Weights of a small audio frame classifier.
Training: muon at rate 0.0021, 6900 steps, batches of 128, held-out accuracy 97%.
Rows from block 3 of a small audio frame classifier, named by matrix and row number. Rows with one number belong to one neuron. Each number is 128 + 24 x the weight over its row's rms, rounded and kept within 0 to 255. All counts start at 0. Numbers have three digits each.
After each neuron's rows are labels from the 100 clips, of 14976, where the neuron reaches its highest value: "lies over" is the class under the peak. Only what is clearly more common there than usual is listed. The data: babble in 24 made-up languages, each with its own sounds, syllables and stress or tones, from a formant synthesiser.
# fc1: first MLP up (model.blocks.3.ff1.fc1.weight, 768x192), inputs 128-191
# fc2: first MLP down (model.blocks.3.ff1.fc2.weight, 192x768, transposed), outputs 128-191

fc1.31:124112117110101137113126113184115149143114106125133142093125127108095180107101159169126149153157173139132125109123127139114123139122128150161111116107127151085102100150122117111112067128144129
fc2.31:108136138139105073136109128105095102135120129108117089107149130169127134115122132135135141137115103119141143099186112136142123098157159104140131200158144088143157100130141132132120160154134090
lies over: /aɪ/; /ɑ/

fc1.669:107157127147176142148152134108132150122100155126129159137110126148117084091104130130134101139103107153127122107136128142155125163091091146132123099114147132118143101107131091132125116093093126
fc2.669:112139128134072152101137172103098144152134115077115131163153106130152176095141198108157174163123104153115129122159095160137147095162130131142136128126125122138136138160116100137083109120129144
lies over: /aɪ/

fc1.573:127143090117123136097145128146128115175193162125158095133124094117117127158150120111125169119096124125148145165137207116120125096157150103118146156169112081133102139142117096111166152110162167
fc2.573:191093159146122123164140113148097095161102141141119124132139139114122138168124106139123109183190113084137130151093115157163125148117129125088121126115148124133134099113154077136128113140097104
lies over: /æ/

fc1.243:087150184121136138108127119126129162103140122132192133134125119167148147150101084172147124132115106129114155118119119078112120160121147165153175111146156113138135121132136107163058073148096132
fc2.243:129162128105133094143155141135155127159124124122199135134132091114189139135137105116163097151164111129135109084124122153118117156175151118118140151114148107151154109091121162158138087111096112
lies over: /ɹ/; /ʊ/

fc1.617:158116164118108078116095130114054090118104123116115107134130149120118158154114109118100142093088104144101124100143156107118117104107153117128142146093157160098096173153156147143137141126098181
fc2.617:129154124097111106127120140128136152104130118086172138103166152162105104105123124087120149131127105161137104121109094103129139104125130144124118110122119105132159156111091107136154149102163094
lies over: /ç/

fc1.408:111105133122157121151118133130133104136166147132119116145135133158132143124114137152132128108121142130169128151131166082141155104120164092139147176156105127159157155161109145109149137098143106
fc2.408:130080117091150088113169115150106107115169125119150146116106114092151089143111109140172148123114134176106106124149136127121141146072131093159137142108147116117169054107146157134129136111097122
lies over: /f/

fc1.677:090145115072127150147155096119133114135141132103115140137113097114112120118120102115132117140112097118189188122115100136117137142136127169139162126088132142100163129122128127102123127174116095
fc2.677:096115132140095133137117121144151095157156068106122110122072098159140145132085163135109099121136098151110104170091162124111127112133138126167078130132128152128105129138118158097136108155165184
lies over: /ɹ/

fc1.82:090118148151107130105159162153142097121154113130123127153140135123111106112128149159136145130170106147126137126142108118101105105155129157132158152130108147166181114154152153137174104158138167
fc2.82:145158186129117116107085179119142093111121134124100111140120113144153163147135169117115155108153099155106158142102142110162093110095169171157153134144142132150151139147155111105124144123120154
lies over: /ɑ/; /aʊ/

fc1.2:089141109157145130139087103167123173095146093091178117129163104084123125145102105151167120133130108120127092108092118151113150120161139108118113073121129144152129148129146149140114097108173120
fc2.2:144140068152107099179148188118157107116155129077151142107111177125138083091104133099121134094119127133115098109123122178140110133156129166109095112118133143086141154149130154128091162115110102
lies over: /r/

fc1.446:150101105165136100160142091070107127116154125170134131090112088157105115118112108106115123116126113132116140139144194100141158125110139101118101120114123123143143115137118129125114080100086134
fc2.446:156183106111133140145163156088127166103207104100114165120130149101122167118143090146119145141124096123116152140160110129107130152107144134114085148095079123122102113144146151166115137126153108
lies over: /ɲ/

fc1.12:110104138121110113101094155160136097117153132135126106162167107118149114097098151163133158155122113121099137113102117141171134166122155090127113110119126155065096123141142126168128087143126120
fc2.12:121102152119086091134111144124125130120147163127126128117099138134162146107121084102105132089107123166129153191149077076143123130117098107122198102165134127152136117104143083134127173122161147
lies over: /i/

fc1.665:136160181091183176089126137118121114152119181166134094112088148118118134116084136141115121087103158089135172144184097151116098112187139095106140125157145112145137104136117160109141079126125114
fc2.665:151151204130120114148147144116126145145107123139130128142102129120129100147092115134129145116155126157114134128151118134117150148154105158163092101110183173169128120127105130096094131131119117
lies over: /r/

fc1.13:140130094076116158153127162112125154112101097142143087129144153142164126143120132139097152155130095131128108093079158143154131155123141120123093078170112129132147160128150102070142142106138133
fc2.13:149116119169143135117107165121118147112106131150142137105114150157164042092143087158137129085082117095136086147122130139152151135143095162082127131109172135130153128147099117110122145134149150
lies over: /æ/

fc1.233:163135120152115126122116103157113116148107160098131149093114138134159152147139091086120135158121127182120124167106122142102095083098131132126139130126107126173141168156170170180107100095132176
fc2.233:111191129116135152186145120132111144115111106085104116121119166115119139115093139143102135165115102134134132138149099132141136155088110134106115104070136121085146116123142142115157081116101116
lies over: /ɹ/

fc1.491:141143144134120080129161133132141140135142168119164136125135094138132121103158108131098111125146167135110080131104135115129159097108112179141068097128098111118120119143145070117088107134139139
fc2.491:079109165110133162141153150124195125154147136139101144127136134159126136136147155138112096157166140092132146126121100118152123098119169169119146094121106180144105158156129146165094147155136139
lies over: /ǃ/

fc1.735:139102135133157118127109133097118089095131135150099144104157126137096130126126145174142064134139094143126135129142158145134127102129094103106097122085111104145121120098146157133098093127111141
fc2.735:097117138173148100148121112155109121117092149140118137116097131112086117117096151141109129086137141132073141141128143110107078156069126090148145149159129142131134104162123157115152167105102150
lies over: /aʊ/; /ʌ/

fc1.74:141170130104107137117140137137101131133151097113057104108111099156100091128149147104133090170133141146146088108144094142118126091108143098154126143184070124132157101120130133120162179110144155
fc2.74:107141113120138107147135171195144124153104166129119132116099112133130136183130122133156113097147110123133129123100135127122145113139179136065127087103151170161100127151094125139112100152132145
lies over: /tʃ/

fc1.621:154150159121116084144136175111102123153145161153117089094154113158147123132159132137099124102103113091092118140158196130104167165161121160130149139163139109077128159174163140150108115168118121
fc2.621:099130108088165121116104080146147105103106158137073094135143108130098140116118105193181161082135143097150159151119113150145147128147161150126136139158123104112104133097164074115154135155128143
lies over: /f/; /θ/

fc1.328:110152130077130114145114152133101111134133139111148136137187114125108134131092133121139144118097112130132086147137161107182124086171145164122143143112145110146121163186128133128146148209130104
fc2.328:166138133091105097100164118109122127127155105128130141132126133114105079124155099136120133086138131115134145112115153131099166110164133136135133091144142118149123137127126132174116133133115081
lies over: /f/

fc1.565:122130132137131120211119137095164126069124130159109115094130082143127157123128113157138153165122133119124118138142114157138084151116133114113115142141141143072113150105129099132168133124151105
fc2.565:121105104105114121101106140114148129168125110094164124116117091114108082174136128114130133088083193126136140129142145118155120149126108103163148109160141096138160089112085159135130108163126135
lies over: /ç/

fc1.150:145171122152123167122136158130165130123106139213116074088181142137151167075146115138155117145126137122158126113108148142128151144125174120160115119132076120130117082132109148144152111141163100
fc2.150:081098151084140122152117171042112174136153074133132099170097126128097115102125120137137139156141113155136174125141134104145100129117111101093121129093103120118143114123121093143133114123071146
lies over: /aɪ/; /ɑ/

fc1.762:110144137132117142114122117139141152129137133101139116125102146125112140137105142147112121107136149153170195109157173103147149069104136146139160125071142139121157135155136097147107083089144116
fc2.762:081158129116135155130136150104136094091137112131117095090135122145147168097099127106097139152118158092161141108136114145101129085138154150150133108127137141123106105123106086141125110122153148
lies over: /ə/

fc1.668:144124108116150151119120124137118128125115109126116198169151118152125167159153190126141108126141133115123117121145131117168134153134133137156122123131143118111162124131119151189122119136135078
fc2.668:100100120129133112119096188123111142130166134121134069119105131172134119149123153156111110105171130114126114153088125155138074109155113146107096145119096126118133120144135126167115092113153100
lies over: /ɑ/

fc1.16:099145106136122142106132109098127115128113151158159097172127112156114096119125090095129153141106106143169147196073131134109135131176131142105171102095134124154109147102129133125078159117140125
fc2.16:105153144128160130094123123083126128133154065102160170152145144126079133106132145130131168122132119147114154156150136114103143152122111177109113103139175103150164099136166132145120117110104102
lies over: /ɑ/

fc1.123:114135129089150102108080078157180180139082131113138130090127144134091115123107177147173111122138117146140164108150123080130096151123129097109166146149129103137147114162132147156110095102099128
fc2.123:132120099120115146135146100114113144105127095142141113183100145125118158100141141116101152098116111149107118130154107114165140189125132106152161091108126115107144145159153108157114070133120092
lies over: /oʊ/

fc1.90:132112166143093098120113127096143090119108124132137128176108092118127154084142127148134111102078145112076138111121103177113100130085088141110102125114153136142121135145156133115144148122142113
fc2.90:106142131125121121132160096103155103154138126099152104129176143107093126103146199157142161175112112152106135126116084150161126096119132132129107210158141131119143085176200127121150109152144085
lies over: /ɲ/

fc1.242:157126159101121118159133151175154120116137129142098079123120136121105120119139123151096114159124106106140145119157148113130085161125156112149108164136114146112066128119091112120110131104151121
fc2.242:074152155124164129146155172129123153141139144123089113142138106122123099063125113133120127134131115180169079169107147132114168109139152152096117124126124087149151113133154133127117126124128107
lies over: /æ/; /a/

fc1.423:102135152106125172137127133123131147133106095094136112110144089142146134086133134087151136112125130104187129158152131106129127127107145131146146148104133143114164125117080162145068107144102114
fc2.423:127077119139129125134108101097137102098112117147162113122104141134156182147164130206138131112134134125143150150128097130144140124126150142152142123137176098158138130097174136161118109156156096
lies over: /oʊ/

fc1.441:145104144113141111096112122138141139137125126163110103099118108112073112143109155153171109096129129138152151137109103116141133122120157138161110133088183123119133152122128147141104124137162172
fc2.441:169126145083125091131101126112093096160134166143117084121087139106105110097152123104113154134123116148125125128136131173103139115167113141087092084131147091113171145105164110139149138165124122
lies over: /aʊ/; /a/

fc1.225:130095173149127144142153124121143121147097124133133095088088174119093119120127136137142111139101152151147112140104093151132164107163143145163143156135132108126105131159122148142114168104162143
fc2.225:174101111152121182137129159137158093119089143076143156127095168115105206116150128168111107123138114152123099165127130168124149181139089131102092119156172112132142124105157128110152110084138144
lies over: /r/

fc1.497:134110099147131098116100093132147128111137063152114142115090088098094130104137123112076135130117136124141144087113128138157143153135084113164098140106135155146108165135188131110179099163135148
fc2.497:124173137137119103144129118131133170128136140112132139100107131169128138095093131144133117135108103100125162117170100126149127108183097129177145145137143083092166111162143186125125128116128117
lies over: /aɪ/

fc1.736:126112088116150103141094091100141148103091116166098131121155158131116120109135098123128140137148101122110123100153147172112121151175138110152115079191129126118121104112127173130151120149103150
fc2.736:116149142153171122132169161160101142128112104140119124116122165098120147132091135125131149109158122107091098159132096145071134142104159123128127104135152081099083119105115155153126098102161138
lies over: /tʃ/; /ʃ/

fc1.552:124181109100143115141118130150121134190127140150089110138121136123125155110116163134124112128133091126123164088081154147115129143140124108175139101100139111123140130110113127108089101167112089
fc2.552:139135101172122123137103123124085139136138166134155172107154095122126133121152099144132147131144118127130126112147118134113140135116107122096119138136125130074128102075167095145114132112126171
lies over: /i/

fc1.358:146124124158164126135133110140124145078132110120147115095115140139119114070112173149116127122162162146130098149103129107132112140158103115141092100147149134098099162130118120122123174109110170
fc2.358:116171157136105153123128132149121067123144144130125110111143133122124174132130140139109120137093161102116104128142076126125147089170135127122064116135130135101120103139079127106124167136097125
lies over: /tʃ/

fc1.265:152134111114135103104182145104115148129074148111097149128156122131171163096084124145165117138127111145118173104146087133140110120150137173089093151123113146139144090136104084131152123121135159
fc2.265:122121125162152156172120066165165141100101157148114128147139131111119114101162068121124136131164116102051129191154125142130103113134132056111083118057095112103109148134108134120107150108163140
lies over: /ts/; /ǃ/

fc1.25:099104144108123161141125135123112091122187084138106142163118116112126161164181197099153098156166154165144135155122142145149134115132121096114123130126132100113095167177134116130090069134099135
fc2.25:132129157119114124105130115120171117091156152103139158116146106152110085137159103146159158122134144120147107138128108078120100154139139114162121124125166144102111139112124125110142110143149131
lies over: /æ/

fc1.424:153079136152145117138087108133153146116125160112125090142130075070161167125134138139178129094124149107189135135110104177157108143098136115143147219097123139122065101134110127121116174091139125
fc2.424:142108194127105109126150114133162139124097159133105102105130160151132130145101120128146125095106134143105100125130151110165114150118107106120120101149137086126185088089140120126159142148090085
lies over: /ɲ/

fc1.686:141142081164149128128178121152120150086118138082148106106159102125130152131172081143150136124113114104136116166114153107106144125141120144120087090131144096145174112128135120168160137129144127
fc2.686:159130090134156132145087118149124173091153103094146143161092123103121128128119117152140134137129161164140108108113124109127144116147096155158114118153106129107115176146105179105154109131133158
lies over: /æ/

fc1.62:124154165120167116110110136108126101129138116167131112091130085119147120156102141159141162113116153092130081132138138148098084103162113147106094127177125154131107167162117152160146174119122104
fc2.62:117164147129163157125096131098164091137060103090067086105168121142107131126114100145107147121156148129120137184154082113130110142156120135135171110157077169087120126150139119094090149141140113
lies over: /f/

fc1.755:150110099126116135118107125123126142129165112173162166123115144156162139121133102116116122140171111113129193174092116141092111139115102127118143135116149124169125121096155147123163149110111125
fc2.755:126115158161136137105082142106113126154108116097096161113128105140179136123135113128129123157136113144152138169143099129126193091166104065147119123133099097114147145159104126126130104138132119
lies over: /ɹ/

fc1.234:146187142164160077162141138173134147133117117141165138114104116137143114086146113147155115146153177105116118111153142137084082088175138151127120176169139133103079119132106121124112089108126123
fc2.234:134133135097134102141121122137126079128120113121129119141208133102118113104102135162162140121121179133111117121114164159148128107120130111083127124116112133158128133144182103122117103153121137
lies over: /f/; /t˭/

fc1.574:138109134132092161097154150088161169136157158122119125148136142150128142144091151177146156124174106127061132147122172123126136110140080111102124143141160098133134162151110096095125118174138145
fc2.574:136134085113149177132142143135187106100126135075104134120164119129141124132096143163105151118106111126134116098144129123146094158139154116143118125114134126095154154123108154206167087140140116
lies over: /ǃ/

fc1.450:129118113121134082144113132111099107154140157150107126165109116117136149076100158108165139148129147130118105104145112138155136151169141132162130107159153125153120112098125138135180129119116152
fc2.450:134128143120127076120114166164124149119100168117095113131105128106113135192103091157129133135118116159141139125118116173095131128170155132168103099136139166118121107090145138102116150149178176
lies over: /tʃ/

fc1.449:107155120126139133139187154091143119143154133128129109094129143143110137151130129127151116122159116086108127139121174104162089118123100145130138119181122168117130097161167137098123120136145157
fc2.449:131124138165162141130126120124125119121121085087113139157131109118110119164107159151163139148116131052170117126118067096150120119130148148122109066119145177093143111099135132105163139152101154
lies over: /ǃ/

fc1.702:178100101115161112103123103170103102126120111086122150138141158154124133147131171120133102138147099116140152089131136114143121113133167047127148145120130134149146091137118155157155096156156120
fc2.702:154095153171127156134125110108161149143090161130138139122118082087156159097126128122068094139139103160137112129149121122177104166104109099143128087137116142141124156149147145111106088128120098
lies over: /aʊ/

fc1.18:146112098142156151108164134135117116121170155223120134150121132169126095135093114097114132142164098122102162136089150132062146123128108162103124142141141136100108115133141173131139142091099119
fc2.18:116108106136112107115163132104104123176128167111108094158094107141091124121140146101101126159097108113148133107157129118124133122104123139141177145191105154125137133141147159163108144118129141
lies over: /z/; /g/

fc1.475:158140126147116159150148125152124117160162121150131154080155151126103126133141152159141082088130096101135066112106150112118119167106124126101147173125140132137121112139116142169134170134153101
fc2.475:118096108118136133159133096190138165147162100066154140142183117149111132125139096119170126154120102154137124141138104070119152148112178138115141110124139078130108142100141106129152124114106163
lies over: /f/

fc1.577:131105132145146110096124171141154099128102121155106116057123119144110088151156140132144114162130126117097153130151157060114098121111125181130112131130116125125106101106152126111113106119113092
fc2.577:148108148123162126174109125131080119139140120112108104125141100106121155120112091137154145116143127126097105116148127145098107127165123084168118178150127077153141122087126134092139141104135148
lies over: /ts/; /s/

fc1.457:094140113080119123161153131138147181120109111118136168120144102087148151160094121166174113124114131092129153115143140147158143137141147203147097100104131168112096116145111147109133139130173132
fc2.457:108116099147088163105143131098133132121139119085118123126138123130163119168183131154111096146118110077132115122080133139109113148133144121116122143085124098142137163141095138123164098181141140
lies over: /ǃ/

fc1.763:119148123111155119099161127182120148134124127125090125120128121107143145125117112164158116091107124113116132147158185102150135176139162106129152130149116136111133082138131070137153102166091104
fc2.763:112120133167149116157115106119150122139136145095112136144145138106169110118135185137152110134103141165147129125111130097125153132160134099094155128142099095160161126134103131135094168178109143
lies over: silence

fc1.750:158132141143126144150134106113109153107097105156119151143130156121147130134168145130090154133132138118169171130091108100147108115089102114145121114117111189109150106103145097140136138152102096
fc2.750:111116176147123140121102133100114116165116128113106149103127148131174112098072134129110182140133149123127151173150147128109146148173107128151122158116140120136130113134103155123137129130144122
lies over: /oʊ/; /o/

fc1.216:139115101123132118119134128167135133126101110147138123186112152139111140167163125138161103118112102122159119179101127127106124159126167179131158138109103133141136148101102127105130100072112081
fc2.216:139129174173063157127141137081113133108087164085119075157154112099150095134134115142132114152148117166102151103155123142141112098097081089091130165175107104127155115128136135144137149113081122
lies over: /ɲ/

fc1.663:088138149125111122144128154134118137147114174098127131119117143092103137151084100147110160114170113186114099107151114143114141154128115105142146137175122153126117050157128090113094093134154047
fc2.663:136120161196131179166168163096136130096120176118085140098093147146139139127132139126150134154101121103137127107168098117138103110141128126147119090138184126145160119122120107131126103150153127
lies over: /ǃ/; /x/

fc1.484:153117117091130155131118107110089189140111125132082129137145161133086123115108157081099128112122128081091106146145125145147131137145121150139108174150119166086150113079131150159114134148081143
fc2.484:170109131098169092156118133108093131114158108092138088135112123169118099121160144128161130112145143109114161162147141117080106110131159142183144113120152096126136168093154129105117104116106150
lies over: /z/

fc1.520:117120127080120134127126132152083076118112142092120152115101123116094172081132126107151089131130131119126129085180150140145113162176144167139132123153104103105139124122135122106087115133173097
fc2.520:142139146118136127119141178128155156108118150132112129131141132161183114140084146128138158109129135132134128098123110135154122145105132121141149128094102165113133082114134125131137125102102120
lies over: /ts/; /s/

fc1.514:111122108065104120151086105186124173153131151135139119134114135147159166150135121140121133101163141116127137118130126157150088113137150124129093126104135129152120102091093127092115111122103141
fc2.514:147148143137097164143112134140103147114152135125106109128141114111139082104112109162132122167177131133139086104170137105131115119130142135151113096111102168111150160141154105125152143175118181
lies over: /æ/; /ɛ/

fc1.374:168135130116155149133124102101142120118142103157086164128157124129137111092148149140124146129153136117115135094148135140118158088107101172085103133146124144087159107146106155091061137138143135
fc2.374:113157124148134105102116157148113119121071164098149096124140145119100127120107116127129137170130142109166139157181109109114133119134137130122159131107112117163102120116116151080134127115132135
lies over: /z/

fc1.347:144157127117109112149143155155125165106140119150081163128110129142154180154113123122136112138138094146094093109161112131079130146131139120110137098125147142082155069100125133122148137154153125
fc2.347:122137075158168142135136190106127118142110093114163154134123114124128113120122101115099128095154114145120123152126122123103181132141148107146105091133128129167128124111090169151161160136140141
lies over: /tʃ/; /ʃ/

fc1.125:123129110123113103140133132128133097119157146123105135135136085104109122149121113156133152144188112043139146118081147133108112107144081146174141159106179151168146114154122108114133141116113116
fc2.125:114102141113045114144148133165095139121173109081158118121145120135117169121098118153129113169141074121134101096126121123133127133118112111101089150137125096159134156143140119138152107152137091
lies over: silence

fc1.544:099103138125152123133130125120117113090104089113092081119148204068159106122126135148133152134143163105153110138135122123141103131159159121168119117137150114114113120143130111079143144147114121
fc2.544:117142142170132101086072112127126119138135164143103103144108128110093111122145146126112140173100129141134106142133119088105158095098130147096132126146146119173115127120159172103115127126160139
lies over: /ts/

fc1.683:135129195089132154121131168069126119118135160140105119081119128157138162133116099136138096186127134139128131128107124135084150131134100150154118115168112141138124107165090122162156146108130124
fc2.683:127180146136141188119080105108149162119098110138148141124134124128140130150120124168148153147134116120116138151164109109105119131144145061146105106112140128131136107195090150116135125128098114
lies over: /ts/; /s/

fc1.24:141159125121163091133140158157097144102132124179090131117099071114115113133086141087167126199158093145115112126149121110136125094168162159143132088115153151126129145127129121147125152120144131
fc2.24:119122150100126143110176150163124101152130168134128126121091140147186151198091140105140144132120157144130114148129123113124196135110124106113149105132149157153152097163112145116143107137161170
lies over: /tʃ/; /ʃ/

fc1.415:112132114102149147096125136116124142138115120117136140139149154107171139130135118127127151128136160138135108072124127136112161161127149119096144080142116096122163150151116133108145143132108113
fc2.415:127124115152122156109142131136141150119109146146167170144112117075115081121168100143131115092146123109123119119138120111121111122096148142126137116087147176160124133120099137091132113133167115
lies over: /ə/

fc1.114:119123152114167114128125116151131168076172161177111151095120142160129099119147102109164133140162150153178121143196071143110120138119169103160118139121135133161086118145145098110139127142142144
fc2.114:119115159114153114156144134150095111115068170112142180085086122131131138114102145103133102130133117147073149145153142147081154129119117086109101112130121153146130113159085171124124149099131146
lies over: /ç/; /t˭/

fc1.372:151117129103162141105126150128137129149121146144118114142139138160142113174130113140140080131139119166121132151113161120141145116102162160139152128115113102103105128151130145126133126167172169
fc2.372:090151165110138107140148156120138112125125141120135119141151143082148125127156077142137137098136150147158167157134111134121146140115124101144139113188116107135132106112166135130140140136140088
lies over: /z/

fc1.551:152169107129106177105145133076141127108133111137156121143127106119133139121112140131129113106144165109167154120122144178106139176145074089106138122149114114162133123142141143103129139138153123
fc2.551:151141098070140121177120114120124151121152133084133148115094126150135121082085107122109140132117112117098120138145062113128136138135153178113096155103148159137117123163142149156142120098143134
lies over: /ə/

fc1.448:125113138090142148101149110126117071151153072149160166113078156127155155139121140136087110159120118093119130153122109170090087101119090103149110147153147130125100142127109139091118097126141127
fc2.448:142130134143105133118139132108089124144112131115120094144135149184169147126085130107124109086107117107132096155192166164129106119127141090136114056141099088088101138119097086143127154111131169
lies over: /ɹ/

fc1.56:173111110154129104137113111130139109110173105087098114101133128138124113136162115135115157136113139154160143171073160133116114132101142137133114131160179128121120158119090130148134100114127111
fc2.56:143119118138101152136156112142132141148127094136103128141171141110138158118120120147122158115144139138155140120148156163142151139085112156154111099128072104150124108102111123133119122092082156
lies over: silence

fc1.579:128111125128105111162134153114108142128127150097147100132166149127105105144113130094161145123146110133138106164153127168139127119155134061181086154159133103115107098162069071091132132108124125
fc2.579:094142150077123134127106130161094122121100143168135148112094116102146085128102101131150169145087113112119124126155128123159160141122152122165162149121150140152176149141181149117106128112124094
lies over: /f/

fc1.260:135122142185135090126113156114155084144067106111092077138149122159093105121124101128147171134133123124131083135120187105131127088162100152086136140135177152115130155169126126086124113133129110
fc2.260:112153176121119117122134104118128139141107135125166123110146142140106153108174113083154182157096106131122146144121132111137148083154113118190124129113150185108163153128133130135145138121148128
lies over: /ɑ/

fc1.598:109139127104118123134146125135149158107146163100125126109116183137107129127074145149181118110127114111149154123142113169109162086151106128123162102110136173151114144144124155075149142115127112
fc2.598:093170085115117141153156062128149112127106093158144104102156167097139108121134098108093122118138103122129121186141134103131114155126108150143073124148130085062155096126145151106168121125141135
lies over: /aɪ/

fc1.482:120135139160142152162209124136104104140115162115144114088143142172129119086187082136138115108139149102122127115158154118110140116140109138095092110145165157089145098120137145135154118136165138
fc2.482:126140134128139129137121114153102149131159122154115143136104099131155117136156091101110113178155124151203130084127137072127128097154091125141123133111109108139158142156142166082127159102151152
lies over: /ǃ/

fc1.496:175134154153100141129140155102128122139181142118153141064159105116177130150115109096129178133101148099102115139126115109124135147166116111132107139149092141165117112150145167127140125135131137
fc2.496:137146093098092114096137126161128120106106103109127112158097135143145181118128111135092141132163094109103133097104075111145101125143120122127079132139118163110173125101169099130125103155104148
lies over: /ǃ/

fc1.460:115170123154157135133150156115134130106104146134126100119141146181093128129120136119150142131168121147134102122161131060139124086110083158119156109124133119131124168143144161131145119131168128
fc2.460:150140155176129116113159152109126122141085098170119130124097157108157153113133100111134165101175150112091121148114127122095150134136115152139065154093119164135118130105085137117175129103127128
lies over: /tʃ/

fc1.83:106155113187120152139133094117137150137104135122150124132140156110079135143117150143131122140079137164114112119108128108173144094119179145117110136115103080137175134136180113098108081105111172
fc2.83:134118108125128142125110160112162120155104159119146121100109131100130150114157145156123091137120168149175126150131166140096115129122142151112069147135123111154123113149077135066095159115122095
lies over: /ə/; /ɛ̃/

fc1.694:092138148127154139115166133074122141125108151123117167118099115127119098148070111151137102102105098128084062140130147140076107103142154145094114125136144093104124111147104134150105148112103152
fc2.694:127112104166102115142141175101136106141114108146119161123114135145113128123156118151119096137128120152073153071106145164099178160149134157118145153150155142101134190135145120150137144156106140
lies over: /r/

fc1.486:114116108120136129130136112130186124129155118096131158109185112089152133153132173133141118118159147134125117134116123126148105130130063118128088140112169124123172096163101115148119133129121130
fc2.486:112098096085079091134148126144069179104159119120173147131109103176131174130102123162107146121123095125125112127149127069144087151169124112143149131105127128099104124137104125082158145123118099
lies over: /æ/